config = dict(
    dataset='phrases spoken by 400 fixed synthetic voices',
    win_length=400,
    stem='single',
    label_smoothing=0.1,
    init='kaiming_normal',
    optimizer='muon',
)
Rows from block 2 of a small sound classifier, named by matrix and row number. Rows with one number belong to one channel. Each number is 128 + 24 x the weight over its row's rms, rounded and kept within 0 to 255. All counts start at 0.
After each channel's rows are labels from the 100 clips, of 14848, where the channel reaches its highest value: "responds to" is what is common among them. Only what is clearly more common there than usual is listed. The data: phrases spoken by 400 fixed synthetic voices.
# convs1: first pointwise conv (model.blocks.2.convs.1.weight, 240x192x1), inputs 0-95
# convs3: second pointwise conv (model.blocks.2.convs.3.weight, 240x240x1, transposed), outputs 0-79

convs1.38 [ 87 148 128 150 128 101 105 123  90 128 173  86 219  74 128 103 128 128 128 128 128 165 104 128  77 128 128 152 115 123 142  85 113 128 108 128 128 128  80 141 119 128 112 128 128 128 128 163 128 128 115 137 110 128 128 128 128 119 128  54 128 128 128 184 128 128 128 128 128 128 128 147 128 128 148 149  92 128 128 128  93 128 108 128  87 174 128 172 160 128 181 128 119 128  76 128]
convs3.38 [162 128 128 128  96 145 128 128 119  78  99  94 155 171 128 170 101 108 128 128 106 134 170 128 128 128 168  95  99 107 140 128 128 157 128 156 152 128 128 128 128 122 164 113 128  91 172 128 167 128  95 128 128 155 137 128 128 128 128 128 128 128 111 128 128 159  81 113 128 128 128 128 128 128 128 159  96 128 128 128]
responds to: reverberation

convs1.130 [128 151  89 107 128 128 152 141 103  45 139 103 128 128 128 111 128 160  68 145 196 165 128 128 128 128 100  88 177 174  79 128 186 128 128 128 128 128  89 128  99 107  78 128 120 128 128 128 128 145 128  97 134  77  99  81 172 137 128 128 141 128 128 176 128 128 128  89 128 144 128 142 128 128 128 128 153 128 155  87 128 128 128 128 100 161 114 135 192 149 128  80 117 113 101 128]
convs3.130 [162 128 128 143 150 111 128 157 115 119 128 111 128  86 128  67 128 128 175 128 146  82  98 155 142 114 128  78 161 146 128 158 128 128 128 128 128 128 158  99 166 116 150 109  95 128 128 128 128 128  79 128 115 157 142 118 128 171 128 128 145  89 128 128 144 162 128 158 107  96  71 128 175 128 128 116 149 107 128 128]
responds to: low voice; pink noise

convs1.199 [118 128 128 201 128 115 128 128 103 128 117 128 128 107 128 128 128 103 128 151 128 128 159 128 142  96 181  85  90 128 128 128 128 110 128  53 128 128 128 142 157 120 165 128  82 113 153 128 111 128 128 106 128 128  96 128 184 189 162  75 144 128  79 128 128 128 128 104 128 128 128 168 128 144  94 111 115 147 110 156 128 128 144 128 116 173 142  94 128  90 128 105 136 128 128  89]
convs3.199 [175 163 128 128 148 158 122 103 128  37 128 168 128  85  99 128 128 137 108 155 128 169 171 128 128 128  99 169 101 128 128 112 128 160 198 128 128 155 158 128 128 128 128 161 153  86 128 156 143 128 128  88 113  92 128 162 102 184 128 128 103 128  88 138 128  95  88 108 150 112 163 128 128 153 128 128 128 102 128 128]
responds to: child-like voice

convs1.145 [152 154 128 128 128 128 128  99  73 128  92 128 152 168 128 128 128 160 128 145 145 166  95 150  97 128 144 128 107 128 128 154  92 128 146 128 128  91 183 162 171 128 128  65 103 128 128 128 128 117 128 154 151 128  87 152 128 128 128  99 128 128 104 111  76 142 128 188 128 128 164 128 115  94 159 128 193 128 128 128 151 128 128  85 128 128 186 128  91 128 128 128  81 113 128 102]
convs3.145 [128 145 161 107 166 128 128 128 172 128 128 149 143 128  83 128 156 128 132 115 152 128 159 177 142  94 128 128 114 128  70 140 128 119 128  79 143 144 155 104 128 128  92 128 128 128 118 128 128 128 108 128 128 128 128 128 128 128 128 138 128 128 129 121 169 128 145 153 128 128 109 128 128 128 128 128 128 170 128 128]
responds to: quiet level; low voice

convs1.187 [165 128 128 128 128  96 128 128 128 103 128 128 128 148  73 128 128 151 128 171 128  95  84 155 128  76 128 136 128  85  93 156 115 128 128 153 128 128 128 175 108  89 128 128 128 128 176 128 128  98  94 128 133 128 128 132 128 128 125  77 128 165 113 128 150 183 128 147 148  98 128 128 128 128 166 131 128 128 128 153 150  86  90 128 176  95 157 109 166 154 185 128 173 128 128 128]
convs3.187 [128 128 128  71  94  61 128  93 128 118  98  72 128 151 154 114 168 128 128 128 109 148 157  95 128 143 102 128 128 118 116  88 163  99 114 139 128 128  84  92  94 128 128 191 128 128  97 128 128 150 128 128  78 101 128 128 128 128 128  86 128 147 146 143 128 128 128 146  92 128  86 128 144 128 128 128 189 160 114  99]
responds to: low voice

convs1.19 [ 76 128 128 128  94 140 120 128 128 151 128 159 128 128 176 112 128 128 128 128  81 128 128 150 128 128 128 128 128 166 106  92 128 128 128 128 147 128 149 128 114 128 102 143 128 128 128 128 128  63 169 161 128  95 135 154 173 128 128 162 109  86 128 128 128 117 128 116 119 128 147 153  90 128 128 128 102 128  82 128  79 137 115 111 100 156 128 128 152 146 128 128  64 145 128 128]
convs3.19 [128 110 128 128 143 128 128 128  91 128 128 128  77 143 114 168 128 101 128 128  86 128 161  60 128 128 128 128 128  94 140 102 128 128 128 128 159 128  75 128 128 160 106 128 207 128  90 128 128 145 153 128 109 106 164 138 128 176 151 128 108 128 128 128 128 108 128 164 128 212 147 163 104 128 128 152 137 128 128 128]
responds to: thin (high-pass)

convs1.96 [128 149  88 148 128 180 157 177 133  96 185 156 141 128 161 153 128 128 132 128 128 128 159 128 135 128 128 128 128 150 128 128  93 128 167 162 154 128 128  81 128 128 128 128  75 128 130 128 128 128 128 105 128 103 128 128  90 156 128 128 128 112 106 118 128 147 139 100  98 128  78  68  85 165 128 128 128 101 100  80 114 148 142 128  95 174 128 128 170 105 114  96 120  93 128 156]
convs3.96 [128 128 128 179 128 128 188 128 150 128 128 167 173 179 128 128  88 128 128 128 128 113 128 128  79 128 128 128 166 128 128 117 128 160 128 128  94 128 177 128 128 102 174 128 128 128 128 128 167  96 128  94 163 154 132  96 137 162 101 106 128 128 128  90 108 106 154 128 182 144 112 128 127 146 102 128  81 109  88 128]
responds to: quiet level

convs1.140 [128 128 153 176 128 142 128 128 128  94 128 128 128 105  82 154 128  83 128 128 158 171 128 128  86 128 128 161 128 141  88 128 104 128 128 193 170 158 128 101 128 128 128 128 128 162 128 109 128 128  93 128 164 142 128 128 128 128 128 149 128 136 147 103 211 128 128 146  84 128  99 128 115 128 101 187 140 128 162  78 145 124  78 128  78 154 128 128 128 128 128 128 128 128 150 155]
convs3.140 [128 105  97 128 101 128 128 128 128 150  89 128 128 128 128 172 128 128 160 128 128 128 138 128 128  67 104 128 105 128 128 128 128 101 113 128 128 135 128  70 149 157 128 103 128 100 128 128 154 164 115 128 128 128 151 141 128 128 134 144  98 128 128 128 166 128 142  84 128 128 128  90 151 148 128 128 163 157 128 128]
responds to: low voice

convs1.40 [128 102 102 143  90 128 142 105 186 128 152  99 174 104 150 128 128 128 187 128 128 128  80 128 100 128 128 151 160 128 158 166 128 103 128 128 162 128 166  89 166 128 128 128  87 128 128  81 128  56 156 166 128 128 136 128 128 128 128 136 128 128  96  79 133 141 128 146 150  90 128 166 128 128 108 128  90 123 128 128 162 128 128 128 128  73 128 128 128 128 128 128  83 128 105 128]
convs3.40 [ 77 128 173 132  86 105 128 114 162 153 145 128 128 163 128 128 174 128 128 115 128 128 128 128 128 128 126 128  96 148 128 104 174 128 128 142 137  94 130 159  63  84 128 128 162 144 126  93 128 128 128 128 122 128 160 155 128 128 159 128 128 128 176 128 111 128 128  92 107 128 128 128 128 128  87 127 149 102 128 128]
responds to: white noise; thin (high-pass)

convs1.24 [128 111 128 159 122 114 143 113 107 179 168  61 128 128 128 128 146 133 128 169 128  55 128 105 128 128 128 133 174 128 128 152 110 110 121 137 132  93 117 107 128 145 109 128 111 128 128 128 128  82 179 106 128  91 131 102 128 128 111 181 140 139 128 115 128  97 102 128 128  98 159 128 128 128 128 100 128 128 128 177 145  94 128 128 160 128  99 100  74 128 141 114 128 128 128 128]
convs3.24 [128 119 128 128 202 177 134  95 113 128 106 148 136 155 128 153  79 128 128 100 128 114 128 134 128 128 128 128 128 128 135 128 128 128 103 128 128 121 166 117  61 163 128 128  92  97 128 128 105  87 149 118 128 128 128 128 114  65 128 177 128 128 128 128 128 128 128 128 128 128 106 122  99 156 128 128 128 168 128 128]
responds to: low voice

convs1.114 [161  95 146  97 128 165 128  71 128 128 128 170 128 160 128 128 164 128 128 128 128 128 161  90 128 128 128 128 162  91 128 128  94 128 128 112 128 165 128 173  95 112 128 176 128 154 128 128 128 128 168 128 143  99 128 128 128 128 128 115 101 128 100 158 128 171 156 168 128 128 170 154 163 106 106  98 102 128 190 128 128 128  85 153 169 128 128 185  76 167 128  98 128 128 128 119]
convs3.114 [128 142 128 128 173 128 128 128 128 152  84 101  67 128 128 162 128 104 128 128 128 128 113 128 111 128 198 121 113 128  97  78  91  79 111 128 128 128 128 128 128 128 128 128  95 128 183 170 150 128 147 128  97 128 128 128 128 128 128 128 184  85 128 128 128  84 128  72 167  73 128 128 149 128 128 162 128 128 110 128]
responds to: thin (high-pass)

convs1.221 [150 128  93 129 128  94 128 115 128 101 128 107 138 146 128 154 128 114 128 128 121 128 100 128  91 104 128 128 128 105 128 146 128 128 140 128 128 128  77 128 110 128 128 151 149 128  72 168 111 128 107 128 128 140 128  77 139 128 128  96 167 107 161 128 134 182  77 128 128 128 150 180 112 128 185 111 151 128 128 154 128 128  96 128 100 100 167 128 102 128 164 128 112 128 128 128]
convs3.221 [105 160 128 109 128 128 136 128 128 165 128 117  98 128 128  88 169 128 104 105 128 160 145 128 128 164 181 154 103 128 128  83 148 198 128 128 128 128  92 128 128 128 128 110 128 128 103  80 154 173 128 106 157 128 128 114 128 128 103 128 128 156 128 146 108  63 128 128 151 128 128 128 128 128 128 180 110 128 128 128]
responds to: reverberation

convs1.17 [103 128  91 128 128 182 150  90 101 128 128 128 103 128  99 128 128 128 128 112 103  85 128 169 147 128 128 128  97 128 128 128 128 160 105 159 128 166 152  81 107 159 147 128 168  70 128 128 144 128 128 128 138 128 128 128 128 128 128 128 178 128  57 128 128 128 128 192 156  93  94 109 101 128 102  98 128 128 143 128 128 128 128 101 128 142 128 128 128 178 106 150  98 128 128 128]
convs3.17 [128 159 117 132 165 128 128 128 148 128 128 152 128  73 122 128 128  97 109  85 128 128 134  91 128 128 128 128 128 128 163 177 128  89 110 104 128 128 128  82 128  92 155  91 128 128 106 166 165 128 128 103 151 170 128 128 128 147  77 128 158 128 109 128  54 151 128 128 128 128  94 128 101 128 128 128 128  77 143  81]
responds to: thin (high-pass)

convs1.103 [128 128 128 159 128 122 128 128 128 137 128 153 128 128 136 166 113  74 128 141 174  94  87 128 101 168 167 161 128 102  83 158 170 128 172 128  93 151 128  87 151  88 135 128 100 128  83  84 128 136 108 139 145 159 107  94 128 128 128 157 164 128 110 128 155 128  89 128 128  87 128 128 110 128 128  97 128 131 128 128 143 117 128  95 128 174 112 128 128 128  92 102  85 128 128 128]
convs3.103 [128 109 170  84 128 128 148 170 105 103 111 128 128 128 128 128 128 128 143  94 128 128 159 101  73 116 153  92 128 128 128 162 128 106 175 175 128 178 128 128 128  84 110 128 101 137 133 128 103 139 161 162 146 128 128 116 128 128 128 128 128  98 128 128 128 128 128 100 128 147 128  82 128 169 128 128 106 128  98 128]
responds to: child-like voice

convs1.236 [128 151 163 113 128 152 128 128 128  80 128 128 128  95 128 128 128  78 128 152  87 166 128  92 154 128 128 128 128 182 173 182 169 128 128 128 128 128 128 128 112  72 119 161 141 109 115 128 128 100 128 128 128 128 128 109  94 128 128 163 128 147  96 128 124 100 142 128 128 151 180  96 128  74 128 128 151 156 106 128 128 172 101 143 159 128 128  95 128 128 174 160 128 107 113 106]
convs3.236 [128 128  76 156  89 128 116 155 128  96 128 128 128 128 142 112 128 161 128 128 128 109 153 128  72 161  99 125  98 159  86 165 128 128 116 128 128 154 128 137 128 106 194 128 190 128 110 128 128 161 128 142 128 128 170 128 152  75 128 154 128 106 152 125 128 128 128 140 128  86 200 128 128 128 162 119 111 180 145 156]
responds to: thin (high-pass)

convs1.150 [128 128 159  90 189 128 128 103 128 164 117  66 115 128 128 128 128 157 155 128 128 128 128 128 162 128  90 128 179  97 128 128 148 128  83 128 128 128 164 128  94 128 137  96 128 128 128 128 119 128 128 128 128 172 128 146 128  53 107 128 128 112 128  46 181 151 174 128 128 128 154 128 128 162 128 128 128 128  83 102 107 114 128 176  91 128 128 128  89 128 128 115 137  87 128  95]
convs3.150 [103 128 172 128 128 128 128  99 168 137 156 128  68 108 128 128 139 128 117 128 128  91 128 128 102 128 128 165 107  77 128 163 115 128 101 128 128 145 128 128 128 128 157  81 198 128 128 100 128  82 128 128  92 128 128  83 142  44 154 165 111 156 128 158 128 128 128 128 128 128 128 128 128 128  99 128 184 144  82 125]
responds to: low voice

convs1.169 [102 142 140 128 148 128 153 106  85 163 128 128 128 159 128 128 104 135 162 128 128 128 128 111 112 128 128 128 128 128 128 128 131 128 178 128 128 128 224 154 115 128 128 131  89 120 128 170 128 100 128 152 116 143 115 128 148 152 128  53  91 128 117 157  95 169 128 128 172 160 128 128   0 151 128 128 128 113 128  75  76 128 128 128 172  88 128 128  89 128 110 136 155 128 128 158]
convs3.169 [128 153 128 128 128 128  64 128 128 128 104 128 183 128 128 156 153 128 174 114  97 190  99 128 128 128 151 128 128 128 156 128 123 167 102 201 144 128 128 128 128 111 106 158 143 141 193 128 105 144 164 128 115 104  99 147 171 128 128 128 128 128 128 152 163  81 128 128 108 128 128 128 128 147 128 112 135  98  77 128]
responds to: /ɝ/; low voice; /aʊ/

convs1.229 [128  80 114 146  85 128 128 128 128 128 106 128  97 140 128 155 128 128 192  89 128 173 148 111 128 109  81 128 128 128 114 167 158 128 128 175 128 128 155 154 128 136  86 128 161 128 128 128 117  96 128 106 152 128 128 117 152 128 128 128 128 178 128 161 128 152 105 146 110 109 128 155 128 128  68 128 153 206 139 128 128 128 153  91 154 102 128 128 128 128 108  70 128  76 128 128]
convs3.229 [161 152 128 128 152 119 128 128 128  54 128 128 172 116 146 165  84 157 128 104 105  82  87  74 110 143 128 150 128  92  57 128 178  85 128 128 115 101 107 109 128 128 128 128 128 161 162  94 137 138 154 128 128 171 136  66 128  79 143  88 111 128 128  88 117 170 128 167 166 160 103 140  82 100 112 118 169 123 103 128]
responds to: pink noise; white noise

convs1.216 [ 76 128 169 128 128 128 147 128 128 128 128 128 128 128 140 167  85 100 128 178  91 128 128 128 128 150 128 128  80 128 115 103 128 128  88 143 104 128  75  87 128 163 128 128  98 167 128 128 128  96  92  93 128 163 147 166  93  87 128 107 128 158 128 129 153 128 128 128 128 128 128 143  75 161  98 128 104 195  95 128 128 128 110 128 160 128  85 160 102 169 179 128 155 128  98 128]
convs3.216 [104 128 141 128 128  92 128 128 128 128 110 128 128 128 160 128 100 128 128 128 157  88 128  98  82 128 128 128 128 128 128 128 128  96 128 127 115 147 128  98 128 128 128 130 128 128 128 128 128 128 104 144 128 128 105  89  96 128 111 128 128 128 128 128  67 151 150 160 143 128 176 149 128 128  89 128 128 146 153 128]
responds to: pink noise

convs1.92 [128 110 128 113 128 128 129 128  80 128 124 128 128 128 128  92  91 128 146 128 128 128 107 128 128 104 128 128  90 128 152 145 147 156 164 139 108 128 103 128 128  88 152 137 128 128 177 128 128 128 128 128 121 170 175  39 128 128 164 175 173  79 128 147 128 128 198 128 162 105 128 128 128 172 128 128 109 128  86 128 128 128  99 128 101 200  96 136 128 128 128 128  89 128 128 128]
convs3.92 [161 143 128  84  53 106 128 128 128 128 128 191 128 128 157 140  90 128 128 128 128 146 104 156 128 128 149 128 128  91 128 128 159  62 160 128 128 128 128  90 128  55  52 155 128 128 128 128 117 128 175 128 128 105  97 128 128 160 128 235 128 128 128 128 122 128 151 128 164 128  82  88 128 128  88 128 128 128  81 128]
responds to: /k/

convs1.42 [128 109 110 141 128 181 128 134  85 128 128 152 128 128 128  92 162 128 128 112 143 128 128 153  81 128 110 172 128 128 128 178 128 128 128 128  95 128 128 128 140 108 128 128 128 128 128 118 128 159 128 165 128 100  95  99 128 135 128 165 185 128 145 113  57 167 128 156 128 128 128 160 128 144 128 115 172 128 128  92  39 128 162 128 147 173 110 120 128  93 134  63 128 128  87 136]
convs3.42 [137 129 163 155 128 128 149 128 169 128 128 128 148 128 128 121 128  94 169 154  85 100 134 128  64 190 128 117 144 128  79 128  93 128 128 151  88  55 128 152 184 128 128 110  75 160 128 128 154 128 138  43  99 128 166 152 153 128 155 128  65 128 128 114 128  92 128 103 154 128 128 128 128 128 171 128 115 158 104 128]
responds to: /ɝ/

convs1.154 [144 128 128 128 147 152 121 143 128 106 128 128 142 200  95 128 149 128 128 117  92 128 167 128 128 152 128 128 128 128 157 128 149 101 169 171 128 128 128 165 150 128 160 128 128 161 113 128 100 128  99 128 128 128 128  77 112 128 128 128 128 128 128 147 128 158 128 128 115 128 128  86 128 137 176  99 128  95 177 105 128 149 128 109 149  82 160 142 128 196 128 128 103 128 128 128]
convs3.154 [109 128 111 128 127 158 128 128 128 128 140 128 128 102 128 128 110 128 128 173 128 151 139 128 128 128 128 128 164 120 128 142 104 128 133  93 161 141 121 128 157 148 128 137 158 111 154 128 166 128 128 128 155  87 193 128  99 174 128 128 128 166 100 131 119 128 149 128 128 128 128 128 128 128 128 159 155 128  91 128]
responds to: low voice

convs1.138 [128 128 183 108 128 128 191 128 150  81 128 138 128 128 128 128 128 112 144 163 106 171 128 161  85 128  85 128 128 128 128 171 157 161 128 128 102 128 128 128 128 111 128 151 128 128 128 128 118 180 157 120  91 128  74  85 109 102 128 159 128 151  80 154 186 128 128  88 144 180 128 172 128 128 128 128 128 128 128 166 128 150 128  85  95 128 128 128  94 113 171 128 128 102 114 149]
convs3.138 [189 114  82 142 107 135 137 184 166 155 128 128 100 175 128 169 151 138 128 110 128 111 159 128 103 128 128 128 128 147 113 128 128  91  68 151 128 128 128 128 103 140 128 128  90 128  82  71 128 162 101 110 128 128 128 121 168 163 128 128 147 128 128 128 114 157 161 110 128 128 153 128 128 128 100 128 128 128 106 179]
responds to: high voice

convs1.18 [176  86 140 128 128 143 128 128 190 154 128 128 115 128 128 162 102 107 128 128  90 112 128 128  79 128 172 128 107 128 128 128 128 128 128 128 128 128 101 123 128 128 128 167 128 128 128 100 102 128 100 128 128 128 128 128 214 112 143 128 171 128 154  78 128 168  99 186  66 155 168  64 128 126  85 128 128 128 172 128 128 126 106 104 128 128 144 128 182  95 128  95 128 142 163 128]
convs3.18 [128 128 128 128 106 128 128 144 128 128 128 142 106 128 128 143 138 128 166 128 128 106 128 128  86 128 128 128 128 170 128 144 128 128 138 138 128 155 157 128 126 128 128 150 128 128 102 128 169 145 128 111 165 128 128 128 128 139 128 128 128 128 128 168 128 128 162  83 128  41  98 100  94  78 128 128 128  96 128 190]
responds to: /k/

convs1.84 [132 128 128 128 128 128 144 128 114  77 128 128 128 176 111 107 128 126 128 114 128 164 128  80  85 119 200  87 112 128 159 146 128 128  86 128 128 106 178 128 147 128 128 128 113 128 113 128 139 137 128 151 128 111 188 128 182 165 136 155 165 149 128 144  92  93 161 128 107 122 128 128  57 143 128 116 128 128 140 173 128 176 128 128  81 128 150  94 103 143 128 151  84  92 102 128]
convs3.84 [130 128 128  91  30 128 128 128 109 103 128  92 164 128 149 128 128 128 128 128  89 128 138 164 170 120 128 128 109 128 120 128 128 128 104 128 128 128 128 128 152 128 108 172 128 128 165 166 128  97 128  94 128 128 128 135 128  93 128  95 128  77 128  77 128 128 128 153  92 173 128  95 128 142  77 128 141 128 128  77]
responds to: /ɝ/; /tʃ/

convs1.109 [ 58 114 128 153 148 128 128  77 102 128 128 110 128 106 128 160 189 116  75 128  89 171 151 104 128 128 134 128  89 128 146 193  97 128 148 128 141 128 152 128  99  87 128 107 100 128 158 140 112 148 128 106 149 128 128  91  84 190  93 128 128 128 102 128 105 128 145 128 128 128 152 128 151 128 142 128 104 107 115 128 155 128 106  74 106 109 128  98 128 153 139 128 128 161 128 160]
convs3.109 [128 128 128 128 157 128 169 157 186 128  99 128 117 128  55 128 113 128 109 157 118  76 128 128 114 128 113 128 128 128 115 128 159 128 128 128 151 142 128 128 128 128 164 128 141  97 172 128  94 128 143 143 146 110 128 110 126 128 109 128 137 151 142 128 128 142 128 147 128 128 128 165 128 128  86 128 190 148 128 128]
responds to: child-like voice

convs1.101 [160 141 128  89  69  93 128 104 128 128  47 165 128 128 128 128 101 128 130 135 166  81 126 128 128  97 111 128 167 101 116 128 128 142 121 128 135  82 128 128  97 128 128  95 148  72 107 128 128 128 128 128 128 182 112 128  89  76  97 128 141 152 128 128 116 128 128 128  97 154 128 139 111  80 163 128  94 166 128 177 185 128 128 128 112 128 128 128  87 150 108 128 128 182 128 128]
convs3.101 [ 94 128 128 163 168 148 128 128 150 168 128 150 165 128  98 128 168  82 111  99 152 128 128 128 128 160 128 128 128 128 128  56 128 112 128 128  86 128 161  68 128 128 141 145 128 131 128 128 128 128 128 128 176 114 128  64 132 102 150 128 128 128 128 128 144 128  99 128 147 128 128 128 128 128 162 128 102 151 163 113]
responds to: child-like voice; pink noise; rumble

convs1.94 [128 159 128 118 159  71 128 128 128 149 119 128 128 128 179  81 128 128 118 155 128 183 104 138 170 159 128 143 146 156 128 148 128 128  99 128 146 143 128 128  91 128 128 128 128 128 128 177 138 161 128 192 128 128 132 128 128 102 134 177 128 165 205 128 128 128 145 110 128 113 122  97 128 128 128 128  47 113 153 128 128  96  90 143 128 128 128 116  74 110 113 128 128 136 111 157]
convs3.94 [128 128 128 128 142 145 128 128 154 128 128 155 128 198 128  77  74 136 128 151  66  80 138 128  85 128 128 107 128 128 128 128 128 159 128  70 128 111 128 110 142 128 128 128 128 128 186 177 195  91 128 128 128 108 166 107 128 128 128  86 114 110 128 143 107 128 128 138  95 128  77 128 128 128 128 108 128 128 164 128]
responds to: child-like voice

convs1.129 [128 128 159 128 128 128 128 128 109 128 155  76 128 109  68 175 128 128  76 128 128 128 128 208  87 133 102 160  98 185 146 128 128 174 167 183 128 128 128 128 128 146 173 128 115 128 128 128 128  93 128 131 128 128 142 128 128 128 140 128 146 108 128 128 128 128 128 128 128 128 169 128 128 137 104 205 129  94 128 128  87 128 128  97 128 128 128 128 186 128 161 128 128  85 128 128]
convs3.129 [101 128  93 127 128 171 128 159 128 176  95 141 128 128 128 155 128 128 128 128  78 115 155 128 156 128  98 128 128 127  64 128 128 155 128 163 128 139 155 128 149 128  69 128 104 128 155 128 128 128 145 128 161 180 128 128 128  87 147 128 128 128 128 160 128 161 137 128 128 128 145 128 128 128 128 160 128 128  89 128]
responds to: /k/

convs1.189 [102  82 144  86 168 128 128 128 109 128 128 115 113 157  84 128 128  87 116  78 128 128 128 128  93 128 128 148  69 154 104 150 154 160 122 128 145 134 128 128 128 128  96  93 179 113 128 142 128 128 128 156 128 128 136 128 128 148 128 128 108 128 128 128  62 128 186  84 184 128 128  89 101 128 149 128 128 128 128 128  99 112 128 128 104 165  98 150  95 128  97 128 102 128 128 128]
convs3.189 [128 150 128 128 158 183  90 128 159 128 128 128 128 128  95 128  92  96 128 112 150  88 128 128 106 128 128 128 128 128  97 108 128 128 128 158 128 101 128 157 158 168 166 128 128 128 100  90 128 128 129 143 128 154 128 168 149 128 153  99 128 128 144 116 128 176  85 177  73 128 128 128 162 128 128 121 128 128 128 160]
responds to: reverberation; mains hum

convs1.2 [128 143 128 128 128 128 120 150 128 128 128 128 123 128 128 156 142 150 128 151 128 139 155 128 102 128 110 128 113 118 128  68 128 128 128 105 110 128 128 127  82 109 161 162 152 161 107 145 128 128 128 136 115 136 146 128  87  87 119 128  98 148 169 128  90 128 128  98 116 118 147 111 102  97  55 128 128 128 128 128 128  98 128 160 111 128 147  94 128  81 140  87 184 128 182 109]
convs3.2 [ 95 122 128 117 135 128 141 128 144 169 102 128 128 117 161 108 103 137 138 128 128 138 106 148 128 103 128 128 111  68  91 128  92 119 146 116 128 195 128 128 128 128 128  95 115 158 130  96 155 146 128 206 128 128 143  70 110 128 128 128 128 161 140 140 128 128  74 128  79  87 128 171 203 128 128 128 170 197 128  92]
responds to: low voice

convs1.66 [128 128  83 112 128 121 142 137 128  97 128 128 111 146 128 123 128 128  69 176 128 136 128  79 128 128 128 128 129 186 111 144 128  96 132  92  95 143 128 128  69 109 148 128 164 189 128 103 128  69 128 128 171 128 134 128 128 128 128 119 128 151 101  76  94  96 128 128  99 110 128 128 145 138 128 100 128 141 128 109  67 169  99 128 151 145 151  98 128  89 128 128  90  98 128 114]
convs3.66 [128 128 128 105 119 128 128 128 101  74 128 128 161 174 128 128 128  96 128  88 189 128 149 128 128 128 128 128 128 183 128  79 128 149 147 173 104  78  81 122 128 128 108 101 128 169 128  96 148 128 128 150 128 166 128 177 144 128 182 113 128 128 128 128 128 168 128 128 115 204 156 149 128 128 167 140 128 128 103 151]
responds to: high voice

convs1.167 [128 128  81 102 128 110 128 143 128 128 128 128 128 128 128 162 161 122 128 101 128 102  85 195 148 159  82 170 128 128 153 128 100 128  75 128 160 145 112 121 128 128 128 146 104 128  98 128 128 102 128 128 128 128 128 108 128 128 128 151 128  62 128 117  89 156 128 137 143 142 128 128 172  96 152 128 157 128 128 128 127 128  86 128  97 128  91 128 145 128 128 150  85 128 128  93]
convs3.167 [128 101 128 128 157  96  82 128 128  98 104 153 165 163 128 156 194 136 125 128 128 128 128  95 128  96 137 128 128 128 128 102 142 159 153 151 104 128 128 134 128  95 128 180 128 128 128 128 128 128 140 128  75 150 128 158 128 136  92  92 128 106 168 128 128 105 196 118 165 128 120 128 101 128 148 128 104 107  94 128]
responds to: white noise

convs1.217 [128 128  81 128 128 163 105 128 128 148  61 138 180 161 114  83 128 128 102 128 134  84 141 128 128 128 128 155 128 128 162 128 128 102 165 159 128 139 128 128 132 147 107 128 128 128 149  88 128 158 128  83 128 128 128 181 142 128 112 128 128 128 128 153 135  95 128 172 168  93 128 166 128 100 102 128  84  80 128 128 128 105  76 128 128 105 128  90 112 128 128 128 162 176 165 108]
convs3.217 [128 140 128 128  94 164 159 128  64 108 170  98 128 154 128 128 128 179 128  99 162 128 128 116 113 140 128 128 153 128 128 154 102 182 128 128 130 128 128 140 128 107 180 154 183 128 128  79 104 144 128 128 128 128 128 128 128 128  93 147 146 128 128  97 128 128 128 128 165 155 128 128 121 128  65 128 128 128 128  88]
responds to: /ɝ/; child-like voice

convs1.51 [109 128 128 128  78 128 118  73 128 128 160  80  73 111 156 128 128 181 128 128 128 128 138 128 128 128 128 128 176 128 112 125  95 109 119  76 128 117 128 128  59 128 151 175 128 128 163 128 100  97 128 128  97 146 111 128 128 148 118 154 128 128 199 128  77 128 128 155 145 128 117 148 128 103  64 128 128 128 117  89 150 157 113 124 128  77 128  92 128  50 152 128 110 156 154 128]
convs3.51 [128 128 103 167 100 128 128 128 105 103  86 128 128 143 128 128 153 128 128  95  98 142 149 143 128 128 154 128 128 128 111 128 147 128 166 128 128  94 110 128 128 128 149 128 128  51 154 145 128 128 156  75 128 161 128 128 148 128 188 153 128  95 128 107 149 128 175 147 152 128 104 128 118 147 106 155 169 128 148 128]
responds to: reverberation; deep voice; pink noise